Rows from block 7, named by matrix and row number. Rows with one number belong to one channel. Each number is 200 + 20 x the weight over its row's rms, rounded and kept within 0 to 999. All counts start at 0. After the name is the row's rms in percent of the matrix's.
# filt: filter width-3 conv, dilation 4 (model.blocks.7.filt.weight, 192x192x3), inputs 144-191, a 3 kernel for each
# gate: gate width-3 conv, dilation 4 (model.blocks.7.gate.weight, 192x192x3), inputs 144-191, a 3 kernel for each
filt.141,102,179,205,180,182,188,184,200,198,214,222,199,188,179,210,203,188,172,246,189,206,215,196,202,250,179,201,217,212,223,177,155,160,197,183,194,196,192,191,176,200,234,231,205,197,192,175,207,227,190,225,178,193,200,232,204,176,199,166,219,178,195,203,180,193,225,228,198,249,212,191,211,234,179,194,170,196,194,231,216,189,191,186,215,182,201,190,175,194,223,173,216,160,205,244,196,221,204,187,205,214,187,226,166,189,210,184,191,178,172,179,209,200,207,201,227,208,200,139,173,207,200,207,204,192,216,162,208,194,169,222,199,191,207,242,211,177,207,193,159,220,151,179,196,172
gate.141,099,240,190,207,182,155,201,227,183,202,195,221,213,169,205,179,191,208,195,224,187,222,219,217,197,234,213,224,178,210,217,218,221,218,206,170,184,216,212,240,199,222,181,172,213,209,212,191,231,162,155,234,203,209,224,200,231,217,188,193,215,174,203,157,202,225,202,228,213,248,214,217,185,171,207,186,224,218,230,150,237,220,186,192,192,231,202,196,197,203,205,173,183,200,192,211,188,226,223,217,206,216,178,183,183,192,196,226,200,196,218,219,191,204,229,221,200,171,213,206,212,199,204,188,203,181,238,216,190,202,178,209,208,212,194,228,191,230,219,167,189,195,208,191,218
filt.142,100,202,224,228,193,203,188,209,207,195,232,214,198,166,193,216,205,195,170,178,192,237,194,241,198,197,171,174,179,176,173,196,200,190,181,215,165,206,219,177,186,190,191,205,210,177,204,159,200,167,157,231,155,161,241,234,220,169,233,230,196,229,209,246,220,205,190,186,216,222,226,216,212,201,193,206,198,195,257,191,179,189,196,195,185,248,207,190,197,179,205,171,242,225,192,213,225,183,194,171,208,178,191,186,238,257,165,175,193,195,197,206,200,172,202,189,214,183,217,208,240,229,202,215,203,222,203,196,175,218,173,225,208,177,202,224,215,189,195,207,194,204,213,225,242
gate.142,107,185,213,222,219,220,189,236,207,168,209,213,181,176,193,171,208,175,169,206,173,222,188,246,149,204,230,206,209,190,186,205,220,185,206,197,211,242,206,206,200,234,194,187,203,185,217,192,224,193,204,196,196,190,228,185,228,198,222,232,185,207,199,167,197,201,187,222,211,202,176,180,173,194,179,147,213,188,157,234,201,218,211,191,229,212,196,210,210,201,201,175,212,184,174,198,201,228,185,235,215,203,222,240,224,203,225,190,193,243,213,215,219,180,186,153,205,245,235,202,180,197,199,216,171,224,167,212,193,234,198,230,223,214,206,193,185,179,195,198,179,180,247,209,180
filt.143,101,185,194,216,206,189,179,200,181,187,205,211,235,211,208,238,156,205,189,215,191,159,159,184,226,180,199,186,202,214,184,200,227,214,217,213,189,216,216,207,188,209,202,209,238,212,178,225,186,198,207,211,216,172,198,207,227,217,165,212,179,166,202,241,175,201,196,224,210,240,201,154,161,191,203,191,207,187,239,199,205,209,202,195,170,206,222,233,222,221,175,176,185,183,184,199,206,198,217,171,230,204,208,189,212,185,217,197,176,222,207,191,186,187,192,192,199,187,208,197,221,165,194,198,238,196,240,195,187,234,173,195,226,188,207,169,178,198,196,206,193,161,202,185,221
gate.143,096,216,212,196,218,189,198,221,206,200,205,204,164,196,213,176,209,166,193,192,207,214,211,215,190,185,191,205,215,183,219,167,187,201,183,171,184,195,185,230,169,252,200,225,170,192,186,174,199,183,179,196,211,174,217,199,197,183,194,190,206,249,194,177,199,209,180,201,209,165,225,196,207,182,196,207,211,154,222,233,177,231,212,208,197,195,193,195,201,187,174,228,235,191,215,174,172,191,203,158,207,160,183,213,203,177,213,230,199,199,195,177,223,199,238,187,239,168,195,201,155,203,184,163,189,184,177,206,183,193,185,204,221,206,228,209,213,180,176,186,242,188,222,214,221
filt.144,102,171,161,187,171,215,201,231,186,151,184,182,181,165,199,175,194,197,238,207,201,223,202,160,176,234,181,211,192,218,182,210,210,182,215,219,230,224,228,173,195,205,207,182,205,224,176,193,209,202,171,233,161,202,199,182,220,228,214,211,163,198,231,173,177,197,192,192,158,202,176,173,209,182,233,178,225,167,179,206,184,234,217,191,229,206,233,192,197,209,207,196,190,184,206,193,237,215,207,229,232,207,186,215,218,263,200,195,198,194,204,211,200,188,192,221,179,214,179,197,204,220,211,189,169,201,177,226,147,208,182,219,212,184,213,230,234,229,214,165,187,210,164,211,195
gate.144,102,195,204,226,203,191,164,171,217,199,232,201,187,212,193,232,167,236,218,202,192,204,198,160,198,267,169,189,221,176,201,182,181,207,186,185,190,180,187,275,161,195,218,192,204,189,207,209,231,225,168,215,204,194,189,198,168,229,203,196,217,210,185,170,205,191,221,232,202,232,217,214,242,172,230,176,208,177,194,236,226,196,183,160,190,182,223,208,167,166,181,174,206,195,187,195,177,165,214,186,199,193,186,172,191,202,167,210,167,170,160,199,246,211,209,178,197,199,181,198,214,200,187,187,194,147,210,229,182,195,201,247,207,194,157,205,187,217,188,222,206,201,200,213,226
filt.145,101,200,229,183,157,190,184,187,203,196,175,195,199,207,207,196,201,149,168,192,188,232,181,167,202,205,188,186,205,221,186,161,213,206,202,220,188,152,227,218,239,204,207,193,174,189,166,200,214,193,203,172,206,161,183,177,216,216,214,214,198,181,178,160,197,157,226,207,204,222,213,191,219,177,200,189,224,201,170,180,192,168,191,208,183,176,191,171,175,196,198,158,182,222,210,195,196,234,192,205,194,186,210,195,203,189,193,173,204,189,188,185,137,191,167,192,196,187,209,176,197,208,195,176,164,189,208,170,166,192,209,212,198,186,167,174,200,170,191,166,195,199,217,224,218
gate.145,102,223,183,222,203,195,192,201,201,200,221,183,188,193,188,222,222,197,217,243,219,189,205,193,200,159,194,186,187,169,190,219,189,192,240,170,230,219,203,212,181,241,163,203,186,158,177,204,182,221,179,215,206,189,195,217,209,197,241,214,217,218,145,191,183,168,200,242,189,225,208,193,257,202,180,183,199,191,222,234,225,164,198,240,179,205,153,223,233,218,142,203,158,190,182,241,202,200,159,231,231,212,199,240,231,227,200,226,208,246,225,195,188,218,186,170,198,181,224,194,181,160,186,209,173,226,153,201,192,204,195,196,215,179,210,164,206,196,216,176,201,200,218,193,225
filt.146,101,182,207,231,203,207,189,221,190,227,222,177,223,224,186,194,211,155,181,198,203,211,194,223,230,196,209,231,205,213,189,209,192,211,208,202,190,204,163,133,217,206,235,188,235,226,222,205,193,207,237,158,166,217,187,207,222,204,195,204,233,213,209,219,186,200,221,185,231,171,211,190,248,185,214,231,214,238,173,201,212,197,200,175,222,217,186,220,171,178,173,220,185,189,181,212,200,194,212,168,206,199,216,178,194,221,223,241,158,197,194,177,198,177,204,174,197,206,183,221,195,177,182,187,193,180,168,192,171,211,206,248,182,202,222,185,201,203,227,232,200,167,194,177,181
gate.146,099,207,221,216,188,221,204,198,207,182,204,188,223,195,197,210,152,186,165,217,223,184,216,199,187,244,209,201,192,194,210,198,192,219,208,201,208,168,174,208,211,220,180,190,194,208,187,209,184,195,226,222,190,194,156,211,213,206,198,184,245,200,180,222,163,178,209,156,182,204,209,198,173,201,218,218,204,231,198,196,198,215,202,183,181,168,201,182,181,199,175,237,198,175,188,210,181,173,204,183,195,189,187,233,198,184,195,224,200,207,189,211,192,154,212,224,206,202,179,195,227,194,158,200,216,184,203,192,211,244,222,181,209,202,151,217,189,168,197,223,179,206,212,193,198
filt.147,098,206,213,198,179,167,167,212,167,196,213,216,212,229,214,213,179,171,246,178,166,164,257,185,194,218,253,190,176,194,169,184,230,217,210,213,184,173,168,189,224,206,219,212,202,241,215,188,244,191,246,221,186,165,188,183,192,197,191,222,200,209,185,184,219,177,189,254,204,192,190,209,216,197,211,221,225,175,170,208,200,168,216,217,196,225,241,196,202,212,213,193,227,226,224,176,219,214,188,220,178,206,192,234,226,197,221,200,184,215,208,204,204,184,193,180,200,217,229,225,171,187,198,202,156,202,214,243,210,235,191,214,182,242,189,191,203,180,222,176,210,180,189,210,195
gate.147,103,209,199,202,178,175,210,178,223,210,227,206,214,220,226,197,167,197,201,187,183,221,172,185,209,204,210,190,189,209,198,229,179,217,217,208,200,213,201,177,195,176,208,192,210,219,208,194,200,181,169,211,180,218,248,198,200,190,201,183,204,234,198,222,155,216,196,209,193,204,198,200,168,216,199,202,217,221,188,223,214,224,210,197,191,218,220,200,199,192,150,176,181,243,231,205,215,217,170,210,193,203,190,207,211,177,220,197,186,194,174,194,241,199,256,192,206,187,214,221,200,237,212,204,197,213,193,199,245,221,170,173,217,172,184,212,232,191,219,194,193,163,194,187,166
filt.148,100,192,178,203,211,180,208,196,242,208,199,234,230,234,212,166,175,224,172,223,188,212,207,228,184,184,216,216,233,211,196,158,178,253,195,205,208,188,189,228,238,207,198,200,211,164,258,233,232,195,212,184,182,205,208,236,210,184,183,214,194,218,205,217,177,188,213,220,173,182,185,203,220,196,210,227,220,201,198,221,232,170,210,178,212,172,166,223,212,216,242,217,196,202,209,172,169,167,197,221,226,165,184,177,211,190,224,224,235,192,227,198,206,209,207,219,206,192,194,181,227,186,184,191,216,201,190,204,196,207,222,216,206,235,190,204,171,178,177,209,199,208,203,233,197
gate.148,101,182,202,234,190,204,162,192,210,207,206,177,186,201,181,201,165,200,213,218,207,196,181,177,185,237,236,204,204,197,214,170,180,149,169,205,180,151,235,230,198,209,185,182,176,186,228,184,201,230,219,174,175,189,186,200,187,205,194,198,191,233,167,230,182,200,210,194,146,216,229,177,184,179,205,187,194,205,197,193,176,201,205,158,202,178,201,201,167,211,183,245,202,179,190,174,215,190,206,181,166,191,199,193,193,184,186,207,205,218,184,182,196,220,229,169,188,202,198,160,189,193,188,224,230,201,235,212,201,190,207,194,191,169,204,178,221,167,233,176,240,194,200,200,219
filt.149,101,193,174,247,172,182,220,173,183,195,220,202,205,192,194,200,176,200,207,228,164,202,243,192,191,225,208,186,193,215,201,219,182,163,190,202,217,226,195,198,186,238,186,180,186,202,227,190,158,187,199,227,207,172,184,204,184,206,193,216,232,191,222,219,164,200,218,201,224,200,206,198,182,188,210,167,239,207,183,199,216,194,188,210,202,198,221,214,205,202,214,203,201,177,197,175,190,207,196,199,230,185,210,212,199,215,201,203,220,216,207,218,186,195,169,208,184,228,202,210,211,186,196,216,217,179,237,217,180,171,217,222,223,184,226,227,213,173,176,219,201,219,209,205,174
gate.149,097,205,196,189,182,223,187,194,221,189,165,232,142,202,263,169,211,159,216,243,183,148,260,187,244,200,206,188,205,202,195,180,171,184,175,195,207,190,196,171,229,203,202,189,192,208,193,166,185,204,174,210,218,181,192,197,180,188,207,195,199,188,213,194,191,222,201,178,229,196,258,212,176,144,207,168,220,213,195,206,194,192,201,200,201,202,202,203,178,165,240,197,232,195,160,197,205,182,157,203,156,205,205,222,197,214,206,216,157,211,217,209,186,218,209,220,209,171,175,205,150,208,179,209,171,195,180,176,214,167,181,181,180,201,168,210,197,180,185,205,189,183,234,217,232
filt.150,102,205,192,229,202,178,177,201,200,250,168,199,168,193,217,195,213,208,214,218,225,194,176,232,210,195,208,234,206,228,179,220,229,219,170,226,229,237,204,210,183,154,203,222,214,178,265,208,226,245,183,224,201,224,209,197,215,159,233,206,218,181,222,189,157,207,186,201,257,170,184,175,203,190,195,190,151,183,193,181,201,142,184,188,189,240,205,196,205,179,218,236,204,182,184,199,215,225,242,180,200,214,202,215,194,198,180,204,198,220,201,190,227,201,232,195,220,193,224,212,192,184,212,233,229,223,174,197,228,176,215,198,190,180,185,179,181,187,188,201,190,191,229,174,137
gate.150,101,192,201,209,183,219,209,193,189,221,182,181,193,192,189,213,193,214,227,194,223,217,184,163,172,203,205,229,220,174,196,214,191,175,174,192,203,195,216,201,210,232,221,228,192,218,219,230,231,168,168,223,191,205,223,238,160,210,208,243,213,222,165,196,195,202,186,208,180,191,210,200,183,204,158,214,196,207,161,216,188,240,214,215,198,201,187,199,195,243,191,201,194,210,190,207,176,211,212,171,208,164,183,185,184,213,204,224,193,184,186,204,168,214,160,199,193,146,187,160,224,194,194,193,207,181,224,169,198,199,159,175,157,209,215,185,219,150,204,214,222,191,190,182,222
filt.151,099,165,186,192,212,227,199,216,181,239,218,206,162,188,218,221,211,192,210,196,199,154,180,200,223,210,190,159,174,204,176,196,195,209,192,205,165,185,180,216,179,187,233,230,165,268,195,192,202,198,189,207,190,210,173,221,172,178,207,192,177,182,206,186,215,215,245,176,188,168,181,192,201,190,203,173,196,220,225,200,188,202,187,217,198,195,195,220,172,202,207,212,215,224,202,196,198,187,183,184,196,230,190,170,194,197,221,190,203,177,215,179,217,242,242,209,232,150,195,193,179,161,207,195,203,169,199,193,187,209,192,188,241,195,178,204,193,197,224,177,177,205,220,196,153
gate.151,099,216,216,219,237,219,192,211,215,215,227,202,218,184,229,206,199,209,184,214,196,194,223,201,182,223,181,208,207,188,205,161,220,187,195,210,198,199,205,207,199,227,192,187,225,209,225,224,206,206,142,213,210,193,202,196,222,225,221,218,169,201,195,231,233,241,192,231,219,195,229,206,246,187,215,202,241,203,244,172,178,214,248,164,217,164,209,151,209,228,189,196,206,175,215,195,220,208,220,206,188,190,169,182,208,194,228,199,243,196,213,204,181,254,201,207,179,175,189,200,183,191,202,174,180,226,181,206,246,233,232,220,223,187,263,176,202,198,209,199,216,184,193,151,194
filt.152,095,224,164,179,212,230,199,219,214,195,222,183,180,164,184,211,185,197,199,193,204,167,200,187,195,195,181,194,252,197,204,219,240,198,208,178,220,199,206,231,207,240,201,207,223,189,202,228,202,192,225,205,193,205,200,227,214,215,195,220,212,211,178,193,192,229,223,206,180,212,218,180,183,165,210,208,193,197,192,194,227,173,189,195,199,205,240,219,177,192,216,162,227,184,177,190,193,186,217,228,184,200,192,209,214,221,221,183,165,210,206,203,169,222,185,221,211,217,195,209,211,199,192,191,212,190,223,195,220,193,203,221,173,182,209,199,166,188,175,171,169,232,222,180,194
gate.152,101,175,195,199,207,191,221,210,209,198,224,207,207,252,205,205,232,202,211,226,198,185,195,217,191,218,217,214,217,216,191,181,227,202,166,192,198,197,164,202,190,235,210,211,234,219,192,193,206,249,200,201,219,195,191,191,229,232,192,204,205,184,168,210,213,216,155,204,182,215,245,196,204,192,214,197,242,192,237,177,187,186,222,181,212,185,210,202,248,200,173,209,227,207,198,213,190,188,216,207,180,205,185,189,233,200,194,190,207,231,211,199,243,153,202,221,186,202,214,193,193,199,206,213,215,192,195,227,178,203,188,248,227,211,214,206,189,196,190,201,160,202,195,227,194
filt.153,102,190,233,192,206,206,226,183,192,184,204,205,243,229,184,203,164,190,185,178,185,200,205,207,249,188,180,218,197,215,242,234,209,228,227,219,219,177,204,200,228,184,189,226,165,205,192,230,209,183,202,203,167,187,173,200,207,220,206,170,192,163,192,229,187,192,178,204,171,205,227,197,170,215,188,195,207,172,163,192,179,196,204,211,201,210,191,199,214,211,227,209,214,210,223,176,181,213,205,233,228,183,211,190,179,223,183,171,185,190,214,216,228,194,207,192,179,223,221,225,219,185,218,185,202,215,215,231,191,217,212,190,191,204,184,243,176,189,191,236,228,214,176,177,208
gate.153,103,251,237,203,186,190,208,214,193,195,197,233,189,200,212,225,157,215,197,230,157,205,223,185,199,196,187,165,202,160,199,234,196,182,185,194,202,202,265,196,210,204,217,191,211,225,181,198,199,229,166,192,188,175,199,196,202,192,213,224,209,236,211,203,200,207,211,196,176,238,176,187,246,205,182,203,224,200,140,215,183,223,194,233,186,221,220,165,184,231,181,199,207,221,192,223,213,200,179,197,206,206,152,173,152,205,197,218,202,195,170,211,173,221,175,201,157,178,218,206,215,174,186,202,177,173,214,212,210,183,152,216,204,215,182,220,225,214,206,172,196,183,151,182,199
filt.154,096,193,231,218,218,213,208,217,184,184,204,190,207,220,179,192,202,171,227,210,182,215,197,184,219,183,214,230,202,170,205,214,216,178,215,234,159,215,196,188,216,202,215,193,172,174,150,199,211,192,208,189,161,254,247,180,192,197,210,249,202,186,225,210,188,215,204,185,208,164,214,223,208,245,203,197,216,191,219,226,206,166,190,189,228,203,204,167,182,177,223,232,216,184,179,194,157,167,235,202,231,189,177,214,188,232,185,213,215,213,197,196,209,210,213,203,219,190,205,210,195,174,227,199,211,192,205,215,178,214,208,213,188,196,218,221,215,171,193,190,210,201,208,177,221
gate.154,103,202,166,211,195,224,218,279,201,225,189,192,155,189,207,204,194,203,178,195,247,211,206,202,191,212,202,183,213,195,187,194,197,211,201,206,250,253,195,167,210,175,224,221,213,190,192,197,202,219,196,204,170,186,215,212,192,207,168,214,204,189,231,185,203,209,204,189,235,182,192,147,223,241,213,225,210,194,200,196,188,189,200,208,200,225,174,152,223,192,195,237,206,181,178,199,190,186,219,220,202,158,198,223,189,229,199,212,154,231,203,177,222,186,222,172,186,224,180,177,167,224,195,219,180,174,171,202,175,192,191,194,194,218,196,191,227,189,203,189,220,192,187,173,186
filt.155,101,170,191,193,178,192,220,188,211,162,204,170,201,207,166,155,243,179,194,177,211,240,203,206,175,207,184,219,208,222,227,190,240,228,196,191,216,218,188,206,208,184,236,198,134,221,190,212,235,215,234,223,233,204,211,207,176,161,214,216,213,179,186,208,184,181,165,161,167,214,206,225,190,191,214,194,226,240,179,205,196,245,167,212,236,189,223,184,171,169,176,180,200,214,181,209,182,234,167,203,200,209,207,201,160,181,197,172,174,242,177,206,205,235,210,218,195,192,183,201,216,178,183,195,206,201,197,189,199,189,193,159,203,194,176,218,201,180,205,181,210,220,152,177,185
gate.155,102,180,244,202,197,180,208,218,218,210,173,181,224,180,204,229,183,238,187,186,196,193,182,170,206,190,213,250,177,176,185,178,175,172,214,198,195,193,210,182,193,186,187,214,196,183,216,231,181,200,221,171,210,209,190,219,189,205,217,201,181,202,182,218,177,189,215,192,199,196,208,203,222,203,186,202,205,184,182,210,199,217,199,182,166,187,182,189,206,212,191,203,201,217,196,211,215,165,181,228,229,217,191,252,192,162,196,200,196,247,221,170,182,197,225,214,219,169,185,191,205,207,218,206,203,194,207,208,242,226,167,211,213,207,175,195,226,194,215,212,183,182,207,192,183
filt.156,099,170,198,184,193,227,184,237,173,189,243,215,228,199,196,197,205,209,194,184,222,202,207,227,206,213,203,185,185,214,184,190,237,198,191,153,218,197,223,192,182,212,201,207,210,212,186,233,179,219,227,215,205,209,229,176,249,172,226,228,167,225,202,208,188,204,165,198,222,192,202,217,173,207,192,212,217,206,206,170,170,206,201,196,205,207,235,220,230,197,190,213,211,195,239,172,229,230,227,200,218,200,184,209,234,210,181,229,200,204,229,209,186,202,186,211,221,191,220,235,202,196,209,216,219,263,198,179,179,188,181,205,231,189,206,171,212,202,179,195,242,197,215,229,198
gate.156,101,201,193,198,216,187,199,197,189,161,201,204,197,197,196,181,204,179,199,220,175,207,226,205,191,210,173,210,173,189,183,193,197,216,212,186,195,210,219,166,160,192,164,196,204,169,180,204,174,191,237,178,203,181,204,189,206,191,181,189,176,214,152,212,181,184,183,168,180,197,203,118,179,193,224,182,172,178,194,206,210,199,201,175,167,194,247,182,188,225,160,235,234,183,184,168,182,205,175,188,231,196,193,199,220,213,195,196,178,221,220,173,192,212,184,182,180,200,198,208,210,215,189,166,200,206,204,208,184,213,180,188,164,202,196,158,200,162,208,197,208,182,196,183,177
filt.157,100,166,207,210,199,215,222,216,231,187,192,220,208,172,207,204,187,191,186,227,194,213,194,201,203,224,227,208,185,181,191,184,199,225,202,232,204,175,180,195,207,213,208,148,222,251,233,170,222,228,173,195,188,181,213,182,220,167,236,185,207,196,233,198,166,183,224,202,190,187,213,218,163,225,222,183,214,165,163,199,209,188,212,196,179,182,200,197,203,195,222,224,182,228,224,200,196,209,167,209,228,201,218,221,176,186,214,186,186,191,182,188,210,172,195,237,192,212,198,213,236,206,195,185,209,214,223,207,203,192,221,201,191,244,246,201,210,239,204,203,217,204,194,207,178
gate.157,102,219,186,221,196,244,167,194,182,153,206,225,196,185,226,229,197,207,216,197,183,201,197,203,204,178,161,188,206,192,190,170,177,175,170,181,184,188,185,163,215,212,224,199,189,183,199,187,169,188,156,217,185,134,208,179,174,209,223,200,211,195,176,231,216,211,191,177,214,174,223,192,209,186,180,202,185,181,165,201,163,226,229,216,195,183,144,177,170,178,171,215,209,215,222,219,187,168,220,205,165,192,173,220,182,197,195,226,182,213,198,174,218,203,171,190,209,204,242,196,185,200,177,198,203,217,225,224,180,206,191,190,210,172,189,170,207,165,219,204,210,203,227,196,220
filt.158,103,228,180,199,193,204,190,193,219,201,202,216,188,193,194,199,231,183,212,199,224,204,167,194,193,157,201,207,179,218,244,190,240,215,202,206,199,156,191,181,205,226,193,202,159,193,229,213,204,166,183,187,176,180,199,200,190,194,203,213,214,200,210,201,228,169,198,213,205,213,238,195,191,185,216,199,157,237,190,204,170,197,200,223,177,168,208,212,193,221,179,200,215,227,218,194,203,174,191,226,200,212,221,155,188,185,183,180,177,170,177,185,225,224,206,164,207,195,218,175,203,219,236,201,196,224,203,247,181,221,215,210,189,192,203,202,225,175,205,229,198,219,187,204,200
gate.158,099,234,229,185,206,188,188,214,186,160,212,217,185,199,208,199,190,205,180,239,167,216,201,223,181,198,187,218,233,220,187,183,192,222,188,195,206,183,195,202,236,195,229,174,224,169,215,219,218,194,181,173,201,168,204,202,225,192,219,232,164,163,218,156,151,248,178,181,198,188,232,176,245,200,172,176,211,180,213,207,212,173,216,200,206,202,193,195,199,195,164,218,148,208,172,187,215,197,181,208,213,152,233,199,164,182,199,173,199,198,198,219,213,167,180,254,170,206,224,225,200,180,224,218,226,201,166,185,210,177,224,193,224,172,190,189,187,188,192,221,197,188,227,189,194
filt.159,098,226,206,206,192,193,215,183,185,189,155,181,198,149,202,203,186,198,221,189,204,180,195,207,172,156,188,202,191,196,191,170,201,191,196,202,204,182,190,224,166,199,190,191,190,210,173,179,216,160,208,214,225,175,223,186,199,170,223,218,201,246,183,225,257,200,198,244,182,206,196,201,171,212,176,230,203,189,185,215,208,197,195,208,207,188,206,234,239,216,214,175,180,224,142,189,234,213,198,242,225,209,218,185,189,219,204,191,219,219,209,242,206,186,171,203,190,225,202,246,234,197,180,241,209,212,224,166,200,219,176,212,191,192,217,217,171,205,171,187,244,220,245,200,219
gate.159,100,190,201,254,220,169,183,178,195,172,175,218,214,174,191,199,208,188,219,221,187,211,185,237,225,186,238,206,218,159,191,219,196,242,197,215,207,193,160,163,222,231,178,224,192,196,209,207,198,177,182,203,202,192,246,182,202,160,216,179,217,193,208,216,194,174,176,200,198,198,208,220,221,171,215,223,198,229,193,224,199,222,188,203,165,189,210,207,233,169,167,170,224,199,176,229,182,214,179,194,165,243,182,195,241,179,192,167,178,187,195,160,261,247,190,201,174,201,178,173,189,189,184,202,218,153,200,214,232,162,214,194,199,213,200,197,205,209,208,215,203,193,194,225,200
filt.160,099,213,214,230,203,195,206,192,199,232,212,231,209,219,203,219,198,235,201,188,224,210,188,203,188,226,226,179,192,201,225,237,246,135,236,218,219,187,184,252,178,246,191,213,207,145,222,231,181,233,205,182,171,183,173,232,215,222,183,209,188,220,202,195,163,192,228,186,177,199,186,199,196,193,222,211,174,187,194,196,207,200,189,169,220,198,196,180,208,201,197,221,230,206,210,196,219,224,209,197,179,190,196,213,184,191,201,163,227,216,185,182,214,196,188,237,203,225,176,179,223,189,216,207,223,205,254,228,227,179,219,227,200,211,201,190,178,211,183,216,201,223,204,216,206
gate.160,093,189,199,191,217,193,219,173,185,212,226,190,180,188,167,205,186,212,202,199,210,187,217,175,186,201,200,187,229,195,208,173,226,185,164,149,173,185,208,221,210,181,139,202,202,181,206,199,204,157,214,158,184,203,189,197,198,210,209,214,180,191,198,208,209,228,211,166,159,243,178,156,188,225,190,197,215,204,202,219,210,211,186,188,200,197,214,204,201,220,244,221,153,181,184,164,207,185,186,185,203,209,200,209,191,206,207,173,248,187,196,196,187,215,189,208,205,183,213,184,214,176,178,170,181,226,206,204,200,195,149,181,190,199,198,180,229,185,200,244,214,223,208,187,190
filt.161,103,188,200,188,184,204,182,229,200,158,212,236,232,206,208,195,199,225,233,250,215,195,204,200,204,216,205,241,204,212,195,225,215,230,171,171,223,187,207,155,214,244,188,198,238,190,197,212,197,229,212,172,239,166,217,189,218,213,213,175,194,189,180,218,191,194,171,195,188,202,194,233,229,198,199,203,198,190,178,236,187,171,207,208,220,213,177,202,206,201,185,227,252,179,206,224,230,171,200,212,223,190,182,195,221,190,177,209,191,186,188,177,224,199,208,157,208,222,217,246,207,197,179,211,229,196,203,220,236,219,206,224,215,227,242,182,186,195,176,228,192,217,209,181,200
gate.161,104,227,208,212,193,181,197,217,173,210,200,218,213,208,196,207,187,186,218,179,192,203,244,213,194,211,185,196,179,163,210,171,191,152,183,185,211,191,206,202,204,190,200,153,207,185,190,202,184,184,163,182,178,225,255,194,182,194,213,205,194,185,222,189,240,181,226,191,143,230,212,169,201,164,200,182,219,208,223,184,206,229,226,183,229,184,206,168,199,200,194,187,193,216,208,197,220,201,188,185,168,197,178,153,190,199,194,231,211,171,193,194,180,188,211,216,169,177,202,199,225,210,210,218,200,202,177,196,247,237,192,221,229,188,192,184,159,198,220,211,177,172,197,180,227
filt.162,100,186,232,169,220,183,195,202,179,214,204,187,172,208,219,189,210,206,196,176,204,196,230,207,240,173,208,191,228,189,219,223,172,203,185,218,198,225,199,168,189,231,191,196,196,176,191,235,205,142,185,177,170,222,183,206,212,188,202,182,156,176,270,217,224,210,196,214,179,143,193,213,228,216,197,191,218,213,189,190,166,178,199,211,226,226,207,174,222,202,157,203,179,215,207,213,178,217,219,182,227,176,212,199,203,205,181,203,209,253,213,227,234,221,211,177,204,175,204,200,200,181,196,180,219,201,201,220,184,194,201,187,205,196,214,177,193,233,182,166,199,168,215,175,202
gate.162,098,173,206,210,195,198,206,215,191,179,183,150,202,191,168,238,184,209,156,219,209,199,196,185,184,215,196,188,217,161,203,197,189,181,240,202,210,231,207,187,179,216,159,184,187,211,208,225,186,206,186,207,209,176,225,227,178,221,228,167,174,177,191,224,188,187,202,204,180,211,171,200,175,194,212,190,212,234,192,232,204,193,199,182,176,169,172,204,191,182,175,181,207,213,175,205,211,206,203,214,228,183,204,212,192,204,208,173,193,194,210,198,209,210,218,185,209,171,217,165,189,197,210,218,207,170,183,195,202,205,190,207,182,220,189,218,204,198,182,161,177,190,178,157,221
filt.163,099,177,200,201,217,205,210,166,190,258,206,176,213,206,226,205,171,229,188,193,198,145,179,217,203,186,185,188,187,170,180,224,196,172,166,187,215,205,177,247,158,212,229,213,196,223,222,184,189,253,201,202,165,192,185,180,201,160,219,238,204,171,194,220,178,192,200,252,198,197,177,190,199,196,180,237,211,209,187,179,175,187,221,198,184,188,188,206,229,198,187,238,178,195,221,187,197,223,175,220,199,198,190,191,230,219,181,207,184,239,210,236,223,175,194,210,198,198,218,247,179,210,185,205,183,207,188,204,177,170,176,227,214,208,212,182,211,182,176,207,162,242,205,220,217
gate.163,098,192,208,200,182,222,202,199,212,195,172,177,194,214,200,199,202,174,194,183,206,201,199,201,187,211,225,223,224,193,214,200,196,188,151,232,157,233,192,194,200,183,200,179,222,214,214,224,180,204,223,214,224,208,207,200,178,213,213,197,218,193,173,182,181,227,201,199,218,210,203,190,201,242,194,205,226,214,172,232,194,228,199,226,204,239,193,187,153,222,206,250,185,202,199,210,203,210,180,192,209,177,167,203,195,215,184,208,188,222,227,238,214,210,212,228,187,210,206,212,206,200,186,239,176,216,191,203,207,204,186,209,181,180,187,185,192,187,188,182,206,147,213,205,190
filt.164,099,219,189,212,203,186,162,227,207,176,195,205,197,172,203,180,220,230,229,183,196,199,201,186,198,227,204,192,228,202,229,201,218,214,181,179,219,205,218,151,185,206,235,207,185,196,208,185,173,198,212,221,247,220,248,206,222,196,203,176,172,181,227,215,214,225,180,172,207,178,225,188,207,160,218,199,198,218,202,204,204,224,200,200,227,208,221,219,217,209,186,226,235,203,190,205,182,230,222,204,168,208,202,182,190,204,179,212,196,206,207,199,176,201,183,176,212,220,156,207,215,200,224,189,206,198,215,219,209,184,203,213,236,213,213,188,191,210,232,224,217,203,209,215,195
gate.164,100,196,197,218,199,176,227,200,187,181,185,195,158,209,194,190,201,228,155,197,193,187,215,194,201,202,185,220,200,218,203,209,226,214,217,181,225,190,229,214,168,198,250,195,197,260,212,224,201,211,176,200,211,192,222,189,227,192,180,205,196,245,191,233,190,204,192,200,207,153,185,219,162,242,196,194,241,197,188,198,222,234,180,188,209,211,210,245,227,192,254,187,236,160,208,182,188,196,194,170,200,182,200,171,170,202,208,212,186,186,196,214,234,223,216,182,206,212,200,190,208,206,163,182,179,180,226,190,203,185,200,174,180,199,178,171,184,212,251,218,192,185,204,245,173